From a checkpoint of a small sound classifier.
Training: batches of 128, held-out accuracy 83%.
Data: trained on synthetic speech, music and everyday sounds put through simulated rooms and audio effects, 39062 training examples, 19.0 epochs.
Rows from block 2 of a small sound classifier, named by matrix and row number. Each number is 500 + 50 x the weight over its row's rms, rounded and kept within 0 to 999. All counts start at 0. Numbers have three digits each. After the name is the row's rms in percent of the matrix's.
Before each channel's rows are labels from the 100 clips, of 14976, where the channel reaches its highest value: "loudest" is the band of the loudest frequency at the time of the peak. Only what is clearly more common there than usual is listed. The data: synthetic speech, music and everyday sounds put through simulated rooms and audio effects.
# c30: last pointwise conv (model.blocks.2.c3.0.weight, 384x384x1), inputs 0-95

loudest: 500 to 1000 Hz
c30.355 105:448462490450464464369390452507465454552431414511436452451464418504501409477517591357479394427556493482369464387421481510486536436506522462402494498551544465524504431373402359528414391446427328442479454497400443496481370410403555476411445359444539456398489378509425389433490463431485476413

loudest: 2000 to 4000 Hz; 4000 to 8000 Hz
c30.316 100:540503527482549522516471474478484530545553483589457433518525552482539552507539459476542547507472478496477502547505478505476514518443507504560489525487569513429490466476507537523522494557504546553556494464478481537573542531517490464507516493579426507455497560564511537508531466526490490475

loudest: 2000 to 4000 Hz
c30.358 107:498513461580561567528536514504428634515542643554552565468414559475430532458433462594450552489487481541510595448511503519463435505613510427456461541486567455578594407565524606457498542542530463535451497474554513533511499504499437477502445533591538528524476541464448481455526562508526604505

loudest: 4000 to 8000 Hz
c30.187 095:604434495482579484510493521445424522483476504447610447488502569581548586426524477533470505422521460526496489508543616553499466523512468475590420480464530401533594476579522467489523537520542578490507482518552442456486500544514509533514415498506598567583508485477499476430473575560549492529

loudest: 4000 to 8000 Hz
c30.55 093:501374506416532474501502513470440485527555495397556440504514535511510507431438439529474499505497512573501519399513510530517453457465505512493517507503518433568543523554497421513477556490561550507466540455535472533408451464489516485494487479459519552533487436417461478440507564443488427481

loudest: 4000 to 8000 Hz
c30.97 097:594473475470567515472530542469445547536462489497590441489482536493555606484539440542493490460478447536491494537521627541497391477528542462566449485419499421553583414606548449519537511468531588466563547463582502474495507516567470542504432440480596531627540485464509504435463581505551467533

loudest: 4000 to 8000 Hz
c30.335 104:579436453454533426414607544368462372572470428540545440547495548560473581487577509421481478536525514422487599499559517526507454487376511419642565563440588449446574529557418362500498452492453487535464351520472485486539534535523553377477465544367483547566499558440538567442518527527559368526

loudest: 500 to 1000 Hz; 1000 to 2000 Hz
c30.169 096:481420526426492469506416510514428515553487448488447469538419430497498446562484551426429467431544477504485482444474485567491477440534523490469548526543510380486553416463429438524441510494479401443438452503436455498460421451434564524439343433501579472417506461463503466373519509512458502424

loudest: 4000 to 8000 Hz
c30.95 096:609439443464517503453489561594498597474467522448618406453472563488490600524569425553517453450567480646517514581507643497562445494574506479525432520528494416606543514580622484480482494439565612497556538410533530480519539477497514652607472396462663496601483515463517519471476567563537516507

loudest: 2000 to 4000 Hz
c30.51 095:558533435550498421551456536531485485508529436560558511575520390438518605573601400445572506469447472514561455525532458468449466552391528434543544507473559546533466567485529468569549483352480642440532505473512498560531550550494512473482486542504469510477521485499551581544556430505541527446

loudest: 4000 to 8000 Hz
c30.112 097:502490535461513480463523489460525516578519477355542497428501509443547541445414486444465461460511443465422497461477547475530433544469428532471439465490522494509526547530465446480488510483517560474439482483448493501449466471472486522548481466420520508587538507477468456433492561463557437529

loudest: 4000 to 8000 Hz
c30.352 100:590468512462608504557541527539459552458547522457565446526498533557538598430481445539488538446462447514461537535493575543480471465509470491544377570503555480516533567594533539505561550539603611499504533467594515522400484450548493593493465445476595613616433458492435473461529578476585530492

loudest: 2000 to 4000 Hz
c30.66 095:552479518457551525547478547429439554491547539443553464498505476519469586439503396568481577425485453587535540557548569602446477482584498437550452443410457451518583344626481479460568534536532561472528469473528495468479507481488440525482463562590538533565508454474461504446454504489554532530

loudest: 4000 to 8000 Hz
c30.29 096:577482480483478509452543523489442556501428579543554405517509556498527542493485378553484530494451467569469550492544581521519431466538518460568444513448586413591559444612495523531548450493533543522529508517539515547479501536541493519494471478548569518579518462480488491470513559502532524523

loudest: 4000 to 8000 Hz
c30.288 099:602459479471538548512503532506418545480494494462550415517477484514539602490541443591502516469502441543523483550541576501475432508523481472531457458482476410545539439583527505495536518522569609467555561448571527476529517515542476586492414418480570505574547472473527508453473534544536474498

loudest: 4000 to 8000 Hz
c30.340 097:443474533491479434500578464426516437453552445525483528536478526556468557517400558523488500434548504484510509529454484472496549478480559458514523590515528548506478487474441470541524535530469439585512508488525520545468560451519552440492487471564476514481439517527513534492547424537519464503

loudest: 500 to 1000 Hz
c30.85 103:438567495507620582517465452435511581515610479550478427492524504456468491475532521484469567521438555490467518447440489510415432524502466560412529566448640539447498469420421517494543505527522401604589527593545454477469432463520501424414542412463503515434531533588497476547457523490514520410

loudest: 500 to 1000 Hz
c30.108 101:479552526541506529447448451480542511559466529521544529476479501466568495466482502530500536483512456499498477502493550454502413530498473501507521499482557551524486496530478499460569468521509471468458486474494538506511524511517478484474488529503522498536507486492437511509526492478528541528

loudest: 2000 to 4000 Hz; 4000 to 8000 Hz
c30.121 091:522530525440566517519503513394410509549477487523550471515557461458518568467567420496514539469482514477515531579525554570460448495502532512536500463426507483490568383588475455482543470502492586509564497496516447453477487508562462487484523548541512488562584444499492519556458534517528509507

loudest: 4000 to 8000 Hz
c30.282 102:583491524533438523530540566486474597524438591538505417528528513455525500486495422529508564459510511599512570542547592551498485509570507506529462518493529433551557438607479499518596545447565516523564506526535540459589516562532481565528481500554564500587526467497471508506401545547554520530

loudest: 1000 to 2000 Hz
c30.39 105:494543504547529451512537501495502524435531484547477503509490465515467490473534499553540545513474538528514557537527446562460531460587542528511480527443510544501543407551488539508558532476489412547539480527521469466514499482489437463451496522535452493486479487567485506555473492505530512499

loudest: 4000 to 8000 Hz
c30.226 098:504494471485460433502529506547503564532484509460588505517486498473580518541467497535483540480578516571511464585526578459555479424489542509479531604578570519627474556496548505582590537467518519548511517449507521534445515453509588541515508516451572518537499486486525507534508555447558487462

loudest: 4000 to 8000 Hz
c30.369 102:517515518461559518477584470411456533541480522585542420556556627470541585433510456455567487469443526423491564568484562597486531558428560498551522567428548439443518498551435470470488498493418547583559435540477476535542514591612471444530516544531498512580535561479468499498562549490517458592

loudest: 4000 to 8000 Hz
c30.331 098:505411462435544502520545558501427504545560503452530471519502523486533506469517432505508509530481487462502548467499550526553416490475470490510505525488498410502552509576515388500506532454563530534524535469522499477466493509544475521540464520436497550595540437412492508449451593529517454576

loudest: 2000 to 4000 Hz
c30.243 097:490522509402458486532424511493397536608456411510441475604420414480524452513471506387419511485533441470498480425480482553485442453512558483462520449487486440463519371426394432567565529461489429414482476563488452527441442484479530502427373457505576540398512437494445504370573527459515469445

loudest: 4000 to 8000 Hz
c30.50 092:535507541464558513509528527422453552522452527526570493521507532507484556481519449467459527466449499505484559505515571574487437516539504539533473508436505437489583437570461473506507522445466562535546448513522454468464513521573468498505508554586551523614595467488529530494469537511518556570

loudest: 1000 to 2000 Hz
c30.134 100:520584495474489523474479474505493467545523561501492509417534524560584494516529557461542498561547490483508513414500505489529513481484527497555505437522570527503523501512503479565562507562481492479526501595469493533495499449500564459537477512527460475525485455576511494521542539521446500526

loudest: 500 to 1000 Hz
c30.248 095:456504462424440525497495489505515526460560525526498436523527417557483437539540549504523496510505561493479443522471491473544563511592512547428530507533507501532453465470465541559519543517545409496525509530474528499458507495507528590518516442455559450417463549506511473497486537468454459443

loudest: 4000 to 8000 Hz
c30.149 100:420554397519475427402524402430517519631430468464569485447561587457502429442507519473514486544598459483404366556413611416614507477502530464500467531512547565619436446484484412533502439496460414456513470539467410445527465518575480486570555464450596449546493506511413481543443584475544432534

loudest: 4000 to 8000 Hz
c30.329 096:589485488418534487445513528439449538556484451477587403500526500443534592461551381545526544446498489554478524585548573524468456473494513508586467460423535495589553414619496447486583447439514595499578513500563471510500486501573454490479505471442576492573513459495505487539486548538538375485

loudest: 500 to 1000 Hz; 1000 to 2000 Hz
c30.205 102:467536514495509540460469497532497487552484509532543517466471482526560508488515535546488516529527477528500526474519526414507437513461530478498529475512564509564502529520507508495559494512496502482491494467510560566459491488506514490464479481499510476505462421473451487515556497440513511478

loudest: 4000 to 8000 Hz
c30.38 102:549435398498487412432557533393464399612506403553508447547526509533492535479573487405545497546523533398449564481529509534519482484407557409596556559459553491454566467546429368526513422484455462516492340503460494513537511519519532369486509547413512552567515522422491553482511539513541415527

loudest: 1000 to 2000 Hz
c30.258 098:447491454425495455548462517577555554476590484504477465512470431552514473536498601509467520479499487514514450472472463387527521514453534513389537552591542463531463561464525571549503579470529483474518547488521508586382519492551570558505443437466550451399441545512571499402572517402441469472

loudest: 4000 to 8000 Hz
c30.92 105:482449512557479539549545521528483537486493532589526558401557540445516532605535497481549437462449435589514579464511508424428403496470566419522541440575610468521447481468553514573415492488499535520547540467475563574555527570473545485476457457512505456496420489475621475486568405548516550435

loudest: 4000 to 8000 Hz
c30.280 096:525548529409657537558596583467352433439647403455531458491458474531491579464486466510471499473470498457515636521536485573390426473468508493561448486412523436458657452580411409521382604465589495622552461505520452455488494473550488386393481445398442604554443498486525438490497429579538381408

loudest: 4000 to 8000 Hz
c30.346 093:555480486476569542492479500526466515561486434400566446453490484504612601519535469530484463507523448507469455486508557513499466547514485491507493440470474404535524504569565426526482527527559613482510552480509504492545526504480495595534422436475552525594564463480589501441513544559537468500

loudest: 2000 to 4000 Hz
c30.34 097:571551557524590503537562538463525555493480537548560477589534422454533625451581418572569664432496516501580516620582559538495481467574492532584496543502486557551520472631502574483655499521462606525577517503576499495504550444573425474473534588591560516583505450485434582580488510529607567497

loudest: 4000 to 8000 Hz
c30.277 096:665496400513534443550469598601498516464523510495594458565488559481479648508652501466571537533540504485600479561621535520518471542475511430698476531503520365497565470577606487537539528465561614535480529490547520489537605512444527546557477529463501564491473580514505602453538511561452505490

loudest: 4000 to 8000 Hz
c30.179 094:597458418465531422500539523583511514466514452495625442529582564498464690524568394541566486513547528540518524533571559533541469609523555466572460514499545429569562493599581489556532521400509721527527512510561530607510549484591468558578518486456562519621529539479537544516635563469520490511

loudest: 4000 to 8000 Hz
c30.142 092:544552452562488425454541509629438530465417484446578559431469582495541589515490510543537472491566474616478569545514561440507448571500552443520398498463524476589447580474571422494529471429428575492499518412490459581587546516467526485534449511467580429523449554491539528492603509534519503544

loudest: 4000 to 8000 Hz
c30.375 096:533408417454500485491473474479492546542478519406519458501530556519501534420455439522515518504505476507455410552475561517544526510516441431505477552449480496529454533546519479486529458499516564450482557409529480495467513515518475502582507523465566505555498482459438539474479585512489467598

loudest: 4000 to 8000 Hz
c30.332 101:530432538495535555486552491455482473480535525455491500518524556533496538499445475547496488465568498553525585521558509547490552430522510450549470561498562533508560505501477500514549520541500480479534503479544554527439523437497532437467522535496475583504464434457479561471538493529543500514